From a checkpoint of a small sound classifier.
Training: adamw at rate 0.002, 8000 steps, batches of 256, held-out accuracy 98%.
Data: 78125 training examples, 26.2 epochs.
Rows from block 7 of a small sound classifier, named by matrix and row number. Rows with one number within an expert belong to one neuron, the router's apart. Each number is 500 + 50 x the weight over its row's rms, rounded and kept within 0 to 999. All counts start at 0. Numbers have three digits each. After the name is the row's rms in percent of the matrix's.
Before each expert's rows are labels from the 100 clips, of 14848, where the router gives the expert most weight on average: "top examples" is what is common among them; "loudest" is the band of the loudest frequency at the time of the peak. Only what is clearly more common there than usual is listed. The data: single English command words and digits, spoken by a formant synthesiser in many voices. In brackets: how many of the 100.
# router: router (model.blocks.7.mlp.router.weight, 8x256), inputs 0-85
# up: expert up (model.blocks.7.mlp.up, 8x512x256), inputs 0-85
# down: expert down (model.blocks.7.mlp.down, 8x256x512, transposed), outputs 0-85

# expert 3
top examples: voice: child-like voice (100); mains hum (43); /m/ (26)
loudest: 500 to 1000 Hz (49)
router.3 075:502527544521492457499559500569496399468514459460477444482569535478487515464547458490537575472404553530573499516488512474518514545448564506470486333501509465493512483527561486468506449656553414521556437554522543515477500477529439511524541490569520514517494487
up.0 113:471578471583461420500444568529547485454491430571468432421462497528447563466443583523551576540466477485579586518418482478500561504498514481456526464406360520476477594477505492476490549519494472616552523598454575508564471558448489529460491387485469563602496565
down.0 095:549503470445482534502470515406440482498585458506452526491478537569507580501506512529402484518561504476442406437460518509505362443485545484488485552439464552493552408495471444431545448519570467382441472463435399390518486464401459459552512562501576528431503381
up.1 086:470497487512555581524452586531469586544473483530491461597528556521557526494457601548454439465497596489487498496488538414488469514501525450569568590410413489509474515564540468536445460514561504448426369495480454437498471549571493449442528455522455507519567522
down.1 096:423484538530470485493520468410534509486418484521531483536490465590573479562477518508489414509547530551337378464346587485515498454559524490554483477512481545468554476569468538603534482522533463533475491467439421464476459571478431502493408519507465606503496416
up.2 092:554490410446502547465451589509533478524412469532503520569461539424551483524526601492567486494516531449567537513540559485452476516434542454535493506482455513565493521494548454432577509578450473499473439452519489525469445513561499464520546482506454486532454541
down.2 114:468539479534474525507496478404518498468456476525513508490521470576563488553471516523461432483539553551346369465433533499563470452553560495584516510463505498499564440581469517563601456560556458534458482467432393441457456560473431537462432562514469639486510454
up.3 088:486492524480501500588465590525477540506434481533477472580546529509486528509499563511492453449488546437581500515449543461466553580397540475518593498407494474540476503523544440446471452520510464433437407489530525496453522556438495488446605452512444494537495498
down.3 093:442487486549495519506535502442532487523487441554527529517521484570546462538488478535434428455557554546360391461426525492545468478563531483546463486496461549481569425591448472561547479551570425502480464480436406445472398534534457514520406531511461631521457430
up.4 118:475608486477489495463543450478395493543452553469574497558562474525540447560514371537493487515495462488449478524548484564412506461560497491521492494548589492471505443481360579445445362458516529382479475475513441462536562458472473536548485560563460470459490460
down.4 093:550443500558547453481476464584586521552519510501458512501526576457503515514495526434598545516547503518594532518561479510432482630506455486451522476511462462515528586531515495552424568438517556512516532499566557508518452506572537496528485443567488452522507541
up.5 118:450609478505464512502531471433414486521464557500558483564573430533529445531497385547508468533508495486460472513531466589412526471550496479519497503533595496471507448508359604472432357476491518401497488480518432442527546472468472471534481567579478476456474482
down.5 088:509450529528535472465479471593560517533526489479449526508521601485515525483486532481578517496534478498600538514558439500452453606513451468427503474489428481531511569556538447565458536448541536489524536512537571487471453503555506459571443461565490391512487548
up.6 079:464468496492517514515446550501459550531477492515482529558523544546545577533519620509498404482518582507500469525543556474486499484485517491503605579401380491472453496614508504542520481533516538466463426497512471460431491565507509446494489436535523482517508515
down.6 093:431512519506500454513488466371559495455425493516555477508458454573591489556501495512482451476532517533338375473356551459498461469540524497560455463547485528489541463531468539611528479522487450538474515463384400483452496530483422511494422508483486590504521421
up.7 110:485486438489526547516492525502586495505400485486465420544453511475488479433437627477570486476482488447505548470453575475486489514517564434584418516476462515540519588497513422463503459599478531518523419421478514496493472554505490520448503473471476556543568494
down.7 108:481530503524511523549519483386521484475460480531488495505508444584542479513460542539416427494520541538366381508418539476556459451569561504583533491432488512490559456571498521533562477567553434529460491464421374470480483540463436529489477548535484600480526400
up.8 082:457453484480509511504450539499462553527476511513480541557501541537544578530528615496521406480533571517507458522540543460483494483460514484490600569409404487477450505626510502546504486536515539472463430508510457456416490586503512443501481444536524488522506533
down.8 093:436518517508502451508494464381559490444417502520552471516458462573587491559497500517476453482534519533344379474355542462498457472548529495564453471545488519502536460530466532607541475537489452534474513454383410477446498533487421512490417512474487588511517422
up.9 083:454445496489515501514449565518469547529463506518477523542510548538552585512529603491523421501523592520521461522536532474490486480459518492473610557421393488488453509639508503562500509547521521485462436537511480452423486578500514450503486437545526490528508523
down.9 095:434515513507501465508491480379556482442417508524558473509466464566591497554500493517478457470532533520347384472359536472503457472535535480553454470548488512513550455537469530600542469554482447531473493448380414477442506534486432510490427527473496594504504419
up.10 088:456502508513500506529504583498476529490441441515482371498558550461475526495414583474519473469472578451521521497451569418511511545487558467518551505445439513515501570554548486471405461576542517533509407497495534451499450526468515535466531429467470513554512489
down.10 084:422500451521459502518503489415508469514478491544533466517506470577485468500486513517423424467503567543365398516372535502550475474556538481484514472420464540472559477601476464527538502558598435492465448545421405452517459565496440504535456528503505605513527367

# expert 6
top examples: voice: low voice (95); thin (high-pass) (35)
loudest: 500 to 1000 Hz (47)
router.6 146:509493489454493489486556511395505565476581482464513485516518502487501502474509555519524410484560464510538496510473511495488495508479543498615481527504501487613535495441513503489499484554506653514532465440497446516475491492518621505509441497387649492503504521
up.0 119:487441486504523548355493520437502553457478493408477628583487571490498463577579534422480513548456462428505494495540491570524411440454489491502513450603580384496545500482412514486538428514535439452443506480534481545382523437454431567564622565460501463435471505
down.0 082:485472508516490505507516495575472431492555590503532409474509607487491461475534442412442454471470565478530547444507480415442365431466501484314539469442501528542505575490546535464485534503459529520481492610475483392514427498514519462589360539491522351572599473
up.1 098:508454479503519581443462467416481516543503528437540588534427478498388497680556563483403435491514510494387493407583543379545534515530509511441553481505491459487496464544460551454522474515465467504472506416559484462433450452484490495539495525462496489568543547
down.1 116:378399494458544521581476515510474503472454482475490473494499428388393502429517511524496532530496541459462459451466554502537399378501560525538538520530498448482532442485395563552543590496399558472527512403445379560500559364587484582426471506470464372513585487
up.2 113:548554506517500535594513459586406399442529552473459521599476551471549570528474479577451497546498480498526495559458522514401527551534503500417548524476510550479505436455439526486507476485512524376501461572489519491541585606436477457567443393573502435485513416
down.2 116:556534579490530530527505490457543586516554474531485521504505561557582555496500450507421505528548487546425517419503422514515418425505484543502433506511410560511493491488556350547470455497514576517457510484486493503586470494425484439574452480452469461456538386
up.3 103:498577466488471534570516471592386417385491526523432470585442530537559585497521502564510476546508474511483531559479494509469597588519497454419559486462494548515462424467449530511474479472577489452528448529552546555558556627443462416548500460596526434527538433
down.3 094:537550586463567508524535475474586564569569474584560532474480588551596560465514448490437504517493503574452551442550452512448410466510455532491439475516469499467514505482552379557472429475564581559427523512518489519609475486417472467569409494467478446466521437
up.4 097:523556470490443535593541463579411436365487504530432497575428502541552579487542512570526476533509469508463524547446508501480586561550506448426559491478513596508460449466475586511467493496560498466521454516526573555583567576433470456552519450584518474506559400
down.4 095:527563590474568507509538461481585544588558461592549539480494566573583532462523451504415498507467513564476558431554433530472392463503467532492438486488482531471518495509545370562476422478563571567421533510508483524584476499399471437598410503480491436465523435
up.5 102:531525540518478505649455486575437448435527573478489484580531521421546523486501476633459485540456514485518479488463558523416560548480508460460572493490552589504515390487447523436511485492516509363451474536468549516508594612435467452543474386610535458463562418
down.5 107:542546566510531529529491488471539557516559491525485502501518567558581551461510445485412541491509501535440552425507446493480416436497458550485438486494413521490502515489565349531456445497543550527454501503502491495636504500436484478574455476442487407477552413
up.6 099:478576463473463557527531490533425451383394483548398475582478539528541595480558527504577468489475496506498483560498536524491562576463506436426561522510480549511419457475519575454433487459584466521537400504541568496586536566445421470528558522597499517518550439
down.6 091:502511591476592488517551480470560591598569463577535521469486557573565505482537490475420472539511515578460510480555424522448374450480465526487449432533475512511502517474530409579473449494562624596430509525500499507592486442412472469580389502507467508457565420
up.7 101:530535528510481513655450485569432430430545554483469496573509518442555538511487486632467496539480507491511472495453549523424552535509524464445570493495544579497510383480448555438519465496521520363460463538475560518545595588433474456536482383592522468453542410
down.7 107:536545566511533522520498482475541562522552476534488515497513564571581552462512453498409520488501501539456542427506432506485405432496469553480435479485426538482504503498561353541481442496541551525442514516495489499606482494425474469584439484453493408480544404
up.8 088:464570452480464538549565495529398439380436477547419488587450507524544579502569500572564472507503484495453479564476507506472604570477495431454539498518484559525418442471480565469462456460580457522537432486539589528541529580447447450514540528608516468521565438
down.8 088:485519586474589503531549468484570573596572458588538520472488560557571515450524467479412482538480518579497515469537449510443364459497451541442448445508476494496504505479542392554484428488550621591424526544498484525631509443425467481588389505481461476455563403
up.9 106:540481558477454478397454467413503506528499462458422568487498498511489458612516504437403408477482559488545482407514512462473503586442544430426474463494558372437491583478332565542518461529538424462568494430574430423447496454503503439585517559427533524507537568
down.9 137:455407484469507519615482511473451508444430458497521475479494421386431548526517512502503541531506509482471440470405561494567449392506538552463515527500471434486533447507417534486579575502344542425507521479404442530468482397590466514447448496461485420449557491
up.10 093:469551440489477554548557480561400438395457495544412474588455520528548579492541482581544463495494473498464501548476504517471592577478513435455530492502485562522422432479481558468481450472589467505533429481531585535535511578452440448531547494626514495536558398
down.10 088:486512587472593502531547472490582571585577464589555511463482567564582520453525484481429506534466520582511508457527441512423365484501450533448458448507492489496509506470550379562482429491558605584420525539512489520622514430414477495570401508502463483455562402

# expert 7
top examples: voice: child-like voice (100); mains hum (37)
loudest: 500 to 1000 Hz (40)
router.7 091:524466507547502424469487532616539468487600446456534482449516517450465484506531548488512554486367470530593522484497511482493491488481540503398483522483512467447581510423552469475499513603500520510526487622490548539479510458527534556501602486522497509493479493
up.0 100:492550507444420523474425463419467534436491514488475513546442453491448500629505556518565481479461440495525371556448480631470542536497495446443560519444542470474492419531452550546554377467556494510509487478582561448378535460462403489543450465486515513439459504
down.0 096:502478469439438473531472506475509449566535565445554458501489388553409481440511543465493570532423509495512531533427519472456546528479445529617445526552534467451541564450450551415475475424515482547491511393517508535551496485484508666428575467561550476476599475
up.1 087:472537538473565562403508495359555528533468433499488488523508495523538462511418604418549447493545455535607506549493490583522532580556454486484478490447466440482479530440441542466571380448507557561476525483612477434351457458506459576512449432491450488468479578
down.1 100:519581456521473507451467536486487526591505546539522515513532561639566455587530559439403455481471505479601491515477553446459508597476466513544503511547493509545522575558444572402485366484639446611508519495411500516523461599358506494605600523491512460510512511
up.2 109:508380473387491560401548534467588420567523476487527470494459447453392450519417602530519495604534397439541498520493433456448468541580502467489488529459534498503537556380469559483523439532456576530501551442443474465472531506502492515514463456438487542484464588
down.2 103:521568484511484506543466546411609557587561496505571506496541421546515489495521543534481550566482543520416494487410517528467554491491523564584469549551540463542550454570484489464551451558522475514507510365477451519464550521464523587400553568566436552447537466
up.3 104:509503506550442449453392466535467538478446460527462540456598493566480549497536385439541409441356617555547537495458541507470575535448548498438625494560429521465424465519407546581510536509521438542547436673492497525532441589483537452505520516527539573467476415
down.3 092:531505455496502474543529451533489469390465483477442515516440507334482507467496479525624477556564439541603486488540463514476508603483463483384476444486527475458448484410577528538508544457402522417445501528558558453543485476512463426495482445507573569494468532
up.4 109:455495487570446433585432470528425534464458499562468533470565528579514537482581405437555448452375619552471456522495498541492560520433562484418653525501489536461448411541481596558470540497462407546527433578505618483526460573457530485491543508508531573500517415
down.4 093:529511568481537449532576447512438438413400505495440494528443462363484537498491471456499446521541456501558491410514435475526525535507478454407451433481494454508466507411563460542493557475409514466455493567528560437527453483524457357533420477485568542501457506
up.5 094:516442475493505595570519537497504405491577480528501482508407472520459514556407604565500513501602462504421481504474475472518518475503471490468599508471479505519558491427472593515479481528468697484445561426507561422538522491416514521522405505443493477464575497
down.5 109:521548587496466470497519541436524509596468461565539489476535427573536453501522485530374530490407552477489518453378534530538477432507555512571428474476487458534474478566479462458553442545587454539539505445436446465440476538442564528490523544521420467414478467
up.6 101:496512549479542574412553535468529425592436444526547521472457499408500481560446623537491542547530451504489437492465546544483459490526435490513538536478491453470546537503469521517531424475507595528499560524428523432421502497500521500442387484465444508370552533
down.6 095:516607507481433508464448546414511523596558491579571541492520445610550493505541562505435497519457530478513487472407460523415520549486493529503448521468522516535570488557498449450547398509600469572510538402421513493455521542360540475504553549557503493432509423
up.7 127:464513524467409466546380455492434538380504542498484506488426468506458539552489467507645552422434481505475428522459531581475586503552508478402575546469516533487500373581458556556532470481546493475485462619566584532425570493424477472547480481462557496437494428
down.7 091:475476552415462423609582467487485443503556530473517486474444379496436485428490531483554529458486466485484534502429540499550565461500499479598480439551490462466516538396431546518539481454493566481489499474493501470572421450533521638394477446547585469437605498
up.8 092:482500470511567540544561554441524396467520494559493403481416491495569493510509626573520553586571429502455462474494479492509559476464474468577538515455504511541488558439561600440475411512438551536513549356543530402466495504548516443499380490469469456523593607
down.8 088:477552569508467494458457561448490535644477474540559535469573427587528460527525529527422484466426561453548518516437543534552538516493550506541472528483480455565497472603426510415514408536617430590569494458473401496464490532382541498534564566495397489444482445
up.9 101:483503465464466372493441523497461439523569452480481454384483599496488502564549616518477553545535352510536439445460495493448518525468495504424556587410573454515533492424462546490555398529518559438521527441518478479459548469467526530545519485484528455472456521
down.9 098:454487543446447524550440517471475504560530465518555564459523366522490533453511618577537533478371505489509480545399526607552556479491532533533518521533511462492561421524422522471561451510523492564500510498495462528480469432453523604419618520532447610407506448
up.10 125:490465508497484529470508532471558437576522476493532568406447502465490442498457620449453512519538402486471443442433479579508447428511465523438551526447558432517574475440451546518598472516452592478477554536484473451469534479473538569498487477491483497362453481
down.10 104:563614527488444525467469565437513551560526473568527535449529422611586517587513605509469528489456500511516477517427468538513581562509535504518507534529546530564526489543500505443539394537594460585490517470455588501489512581366540475514600545554464572423487473